Weights of a small text-conditioned image diffusion model: text encoder norm layernorm, width 160.
Rows from block 2 of the denoiser of a small text-conditioned image diffusion model, named by matrix and row number. Rows with one number belong to one neuron. Each number is 128 + 24 x the weight over its row's rms, rounded and kept within 0 to 255. All counts start at 0. Numbers have three digits each. After the name is the row's rms in percent of the matrix's.
After each neuron's rows are labels from the 100 images, of 14976 (inputs lightly noised), where the neuron reaches its highest value: "responds to" is what is common among them. Only what is clearly more common there than usual is listed. The data: rendered scenes of coloured solids on a plain floor.
# fc1: MLP up (model.blocks.2.mlp.fc1.weight, 480x160), inputs 0-79
# fc2: MLP down (model.blocks.2.mlp.fc2.weight, 160x480, transposed), outputs 0-79

fc1.275 165:114105125146119147145162142144156060144127139111061173113085146082162169108134134089108100154134204111149128159142131152119107144130109132143121065124114140126112131114139143157123101121134122155094177152140142097133119149098118117124121137
fc2.275 159:126110115104150099131152109126117144111154139160062087121116135093158166089094111175112133104127079123124118117128103133159157135126140130115087122140155134095132102108141115160146158109132123162130169197119103109119115126130117114140153139
responds to: red object; its colour: red

fc1.17 076:105116177118173188154113165166131125102145102101119173129141123141118150136151145117125107130118111139161116164166130112105165117150118135103100116100101141114085137157125184131137127154158151131094132139175096128149095111140153127112128126
fc2.17 073:084114129128104127138120133100112123137204109123128129119095118116139141135132128114094177147104148137095134143134111121145111162131093095148138162063080105130093164175151114097120155132143136108118137174100145157073136193110147104153110118
responds to: pink object; purple object; its colour: pink

fc1.459 080:122097121119130188090122130123130110145115119159108161094167115124167163132152148109165142143116138104104164169103107130098094143117127123120089108160104113097130133143098157111128110115137089116080113097105128144112115143095134131110147101
fc2.459 063:158160117126126168044117113122126138154133110166142123124142121128133093121152072162133134156169122164160108140162151136132065071134117156098145140150140109170128154147141097099116120122159144140130120099087129152119140117128126106123088116
responds to: orange object; yellow object

fc1.183 082:124184113130156137125166089175145134132131156199143125151095128092135128147099108122142138170168124144142145139166132118120138104142130141200128148100126147152114132132122127108114119127129182129133120156113135126129156107119132077120115175
fc2.183 079:112103137145125089149122146090099096125135117127142137109161162143113118114106163159126127134131094163096109117101132115080145147123118120106116104143192148122091105137125094099153142119195114082108139115149133100166125156119161152120131082
responds to: orange object; red object; its colour: red

fc1.129 081:133139133111100147098161101175128131128173142172105108164117118126152131155106119148125155125137134123136140135163066119142193132130137119098092120142110115169116092105123133097104117068117098143092135110155141111152091185146119118107114090
fc2.129 076:169133149133146139116125168097127117159179126096120063111108107123113137112114127133183121134123119182131125157150119134144161176108114171079147144122095137104086126105133157168128126126150154123117154086127149149124121122083144115151100090
responds to: orange object

fc1.395 085:124152113164148145134123155174146131166159107114082151089118116096134117159131138126106176107123154105127119099123140150130166109165155118133097160085111122123152182116106080153137110141136136123119174118120100105160139134104129155068161082
fc2.395 082:140116127156139157165137129059107128124172124133130160112139129099126120131083099123114104155159117161139147177146146124126113143136147140090131156131080130139085157142179117135133139170102140130156134134151129160105139165135125111132132127
responds to: green object

fc1.252 090:131089130131086128154142099143172128140123084117154186084094129128120134116100151092117092139126142118143120128127163136143085115099109167134103111126145142128114126111132141153133157144103153155143149100145147119112108146084118099153136160
fc2.252 084:102118131168123131100156123105142155119116147154116159085129161126123144143093164152134166135167136144102192131111095151143108093065135118121119156140123146112091149107152116125118154109138151154166123146162116116150121115154166101154145116
responds to: red object; its colour: red

fc1.39 077:116056135147114119156123096115131115134120145087143160122136145173125159122134126136109119135145099154117131136164079116119212145129156104136128148105135138165114134118114171128117101136151134169119148133091113132172062141125103150088103136
fc2.39 075:122097186145146129162120190138195129133121122158134115126093118110128102101157148123162140168052135138193141121115143124161158138115103096148141079127127141134091122091155094163139150149115130089116106132110114130095112090062132112103142099
responds to: blue object; its colour: blue

fc1.288 212:132170127161154089156167170150098085118114132123112141122119159101138117123133112122144089141112115101131116103177079130182105155133115121090132139164134161131106165117114137148148110156146130060181150115135131086136147144148173150151133113
fc2.288 228:121179111137139127106165150111169133150152125121124141139142148115129128121122107154141087118158107108138106150181114112100160156147136128164172130168123132165137107132112138122108131192150136063198168109093139153116135154097136146125140132
responds to: light from behind the scene

fc1.451 080:102147108133118181172131090130114145140093123093155139149128130135103155136134135093112130148132133144116132081139141144049147124145106160139076139112166159128086128178145121099150100120142110092143134127082152131123116120147098166167126122
fc2.451 072:141129102162145105109147152088128115136125189124136152134114073118142122103104155136148099145114139097107129108091101174097157095196112127157173141131104149117109149141151116106129120121131117117082118112097139118127124105138135122182121162
responds to: orange object

fc1.242 153:127145107145137140163161132190120163121119143127121155115148175081119119105132119137091097156160153079117133133152106117111109172101100099158134138112143134131099121103083088116164112143118121124145107085171117077128099142114136123111147144
fc2.242 166:133163084141125146119117122100129088132149115127148110122179143115125106118211128106068113125105120105126131073156137142156139122141087113094104129165118127104116110120122167098106137126125114120143082098155134159163120156112103126141125145
responds to: black object

fc1.423 076:137131163124121111112130153131119100148124165159086133096096166138137167173147124087099173177154124081159127125159103112112115146105095162114102150118193113093119163141126070136125132151156098125132134128104118131150108152072078113138131152
fc2.423 067:116138112166087133098107113122086113134129136122103118117151111146109111091119133159122116163104114100167114154145109148111097104125088148122150123126154157124096169119139165151069105131217102141129145124129099105117139112113115143083160098
responds to: blue object; count: five

fc1.313 137:163109148168176155142123107114132145109134134125147112148143116099116086133171128149141070113154120124168157111117136139147137106102085123130124148109087127157122132101095071111125139133087148133100104113166131107149142142109089154144133132
fc2.313 143:097131131100118114122126110164122088159116091130113121146161118113123112115246115101113116153118117119116132129131128129136133118139127102132107149115142138120129118107118148112120116119107094128137135118179153145120128120145110121102129136
responds to: black object; its colour: black

fc1.207 151:134108164113088139155142161129083119123116128125141115112101113164125170137151185110128152145121157120151094144115115146136134135117165127122093131139129139118155117117121149181133112129143113099109170143163198072170109111136150099098110153
fc2.207 161:106131123139141122096152148176146114115115111129143111114116102133138160142215163103140154128158141137154099110114108183120133129141169102141140154143150137116157134153147109171151176146128139113128179149154114156173129120118135098127094123
responds to: black object; count: five

fc1.258 132:089099147190147133184152166141096102127091099125128132118139122090084143123133121082143092124115111130131142121108157150131103148126122119149062120127095135100125116168098094142147121143102130177118113115121150067128116076107187090143136104
fc2.258 161:165122121077169147108094173173156138133121122128114122151123084087106151105228171165129099128131136127102175127103147169120158137104156104120121118138151118106130123120108138140121133187118120155111129152192118123157154078123146090092094102
responds to: red object; orange object; its colour: red

fc1.170 112:059150134104125138134146139159110143153150137102136124085132165126107129146033137153098141140155140108085103116169127132114100138135127100137158116154118135127086106126111143081130147091120125176133083103101112124126141143131156153132131173
fc2.170 120:121105146141104135095116117051127125137205160118120131164134117128143139121073144139113095132138139134137100126128122127125094166114132114093147107108122094119093125075161175122161105142171135117145086117132133107140166115122140139125121099
responds to: white object

fc1.420 073:070106136108139150111101164161082142113118144143092095144135143122154142120054151105130124150126136124105109115139168109164166119129124098139125117113092116167119098106097147131153126143146139188099117090119122143144112124109193138109096101
fc2.420 069:090148147066118133147162109093135155155156086137138126140143111106113160140192106106131162170137122154099174132132087122116118145114143123163124128140096116112154116073136158138148144141130128097125142144146141101095091129137114150149137144
responds to: white object; its colour: white

fc1.266 193:118126149140146155124134139131071140161161119123141105155143185080138113152131120135104127139159136096143136183150141157142139154089084159166122130122119153154101133104130126108136131091096144159088096105161135110144126191140116175126132119
fc2.266 187:126135079128108104166143129115150139111129164123127155165134174111159112148115095163109141159089098095135132115145131134153108105131129098092129149106124142137098114139127126082118105113139114130077132129150125161065102147128135147110156135
responds to: black object

fc1.263 084:122120142123114142124134161127101190161159111132171130155162104110093136166133126107112104090126080158120134143129082111092139107110088168097134101119129110122083111120148192137128118166089134100119098156144127117068119074140088157126146144
fc2.263 073:113117121181106107169145134123088175135071108119097143127128118133122172106119099127169149139084131126156095133127165121134120124171115170113114145130104108135110116118117096101115144053134145135096137129139132146145126163159131167144083109
responds to: white object

fc1.103 116:073136087112107147149127134189128149164137102146119129151085127122125112181055162134153157156115126162119083139146126141178150180123100140132155112094121114144130139119113138168133133123156130120130128126107139116136151097114104126121185116
fc2.103 103:106098157133138133159126115054133118123141126148100130174146133098131156127065095114093124143111122117117073185120167124164124178109147149104121141138138204130097147102135151153106093131171146122156148105146137100119112159154130115117144099
responds to: white object

fc1.264 079:144128119143118088120158122184159124099120128130135086136123136129101140159122130140113143143142113116126156118154113108151111124146112103155101132167114132136092101066107136119093112128147077100145126141098134123151099165069111124114166086
fc2.264 079:128135181179176126134104119089131113127107103101088134122126104125118117127122114161127137109068107148151120101160119100169090127169111156137108096151123142143092182130114096112087122121133201109106130142151117101107113100095127124115114116
responds to: blue object; its colour: blue

fc1.178 078:102136118123117140159130132106120121154107151146135115131153152144080108161118112113109141112110100168116094164142099140122161103149097074142146107116109087101084135130103144112125128177157116099147122125111138125157102117044094107105107107
fc2.178 071:136139134151153079107123095129104130149134142113118147104108151113136118140131138160132118139094093102084041102155179098118149129163114105143108100176099123142096163130130139147142109099124143084084131114149119119164147146108144094106161100
responds to: blue object; its colour: blue

fc1.53 089:021140164138132124140139117151118121130108122150133138107106142155148162111053105116133141121133109148120132162131142126122128119113129155119151122142097143165098132119121130135113152128130095126126131118108109150112128121088126135142131109
fc2.53 104:058134111092118110116147114136149119125112091118114136139115117132151131145216141120150109133133142137152106121099110128110119157128140116135137148166103110116139128097126173133130101105143127124130156138157155137128108122137155155137117121
responds to: white object; its colour: white

fc1.339 074:045103106114151141107132142145136120144106121109148103133124148132142169147101128125124130100118131118070110146127137134138094136149131160136137122174145140109101158117110154128112127154111128170091093105107148136101126182121113152070140133
fc2.339 063:106126111101168102113151103125142148191135094101127117140162165100127112113129110112106114115129128146142113169155171100126083171141166115134135138123127113140127161130135177121104114147125163120144166156146182158127143125108128159166117099
responds to: white object; its colour: white

fc1.254 207:120154140170148125165174104145126108138132121157133149127163111134094123153142146153168135111129112143118128125152128147086162147092108136112157112095158156169121161133081083142137132164152145132122135114128137091144154124108102141115124159
fc2.254 216:123143124121100143098172071111105160108128109103133116130160103141109135159134123115162164173140161133120163137163131138177111132102123116126116123101088134150137114134082130101113143148162155170139153136105093120112102146111114139143127167
responds to: black object

fc1.229 086:148111145108097108140175129161149131111119141127124105100128129111139153109111145125115107096164128127149178150125155108105086101151106142141158112127182125083120079131109152152088150136096101118094164129095099118127165090090149099067129125
fc2.229 071:134146111174151122134104119099131150122139118125105120196153152142120128166083110133132141124171108102146164145125106141116075099142139123123139154158138132148081092132148101146154155110142136180159152122147097131156147092147110170093142130
responds to: green object; its colour: green

fc1.189 084:119120133127146146144119193156172166110140109093121181152153137149102129166118147141142157128112119096113130135124153158089102114146106144149121128102150157129121089121158132122067147099159096086160114156129192096112139105121150170138084108
fc2.189 074:126136138224150154120127146065130131125158086095102127132122086156144135089111138141098128161116119121150118124134101126097113118190089160116138120099092117139088123132081119137113133115089128138109141136185143127153140150093166129116147194
responds to: red object; its colour: red

fc1.274 073:103173159080116124148112122151125107121095121161134153159149132134138118093143154071151131096124131148143188109121134112117160094115119118119163097110108171139102161092176173127171084112136126122081143120125146121110123120136161146124077133
fc2.274 071:116116102137160095158170166123128146138116090131121154148092137115133129131149095128158142106154149127093115104144140124108143143087129117109120156130103160098074089122127108102184167152087144137127129154162194137125114102143143120120112138
responds to: blue object; its colour: blue

fc1.391 201:108080192145145144140129111130168092088131143121142136166150108136101113153153151126167092117110090144123126127155081168137095119098152134088108095135121172115129115126120094123101159153098153140133112126140189100106137114101129127134169183
fc2.391 230:123102185121127105115138102106098181155131116140145136177132085129080122152139115106175121151143202127115134143148110137129143161118138110170110118148097149109140137136145150089139129160096160134119121127097100107092097134119100136113141175
responds to: light from behind the scene

fc1.322 081:131070133100124109123158131115106103145094143143119138108109158122112152108126129125134111153149155134126181147133161153171168109135131100105145143135134144148124083119138141129100102139100118114086140105125084133111138152107114112112138117
fc2.322 067:148158140121122155126129112141148144147085106178115125153120148146158122095139155142081145157155133147185112138128112124107123077110110103136137130128147153125091092149118105143141159142119132144139158097146135159121085102139133125141118122
responds to: green object; yellow object

fc1.295 077:125118132128138132160148136114151138125104162111149172123130140107127129122121124078127174170121091148136127135139129128091167125119128127121101094101125159107086140103105138114106149157111172161132142115115127130144095072060117134153125141
fc2.295 066:144132130084100113133163125169111136144112146082113132144136132146128146103122130147141159143137118152104153123086151120099153134134121100121116094142070150155112164114185114127120161149118132133131124122168161151145157138103154149151136100
responds to: blue object; its colour: blue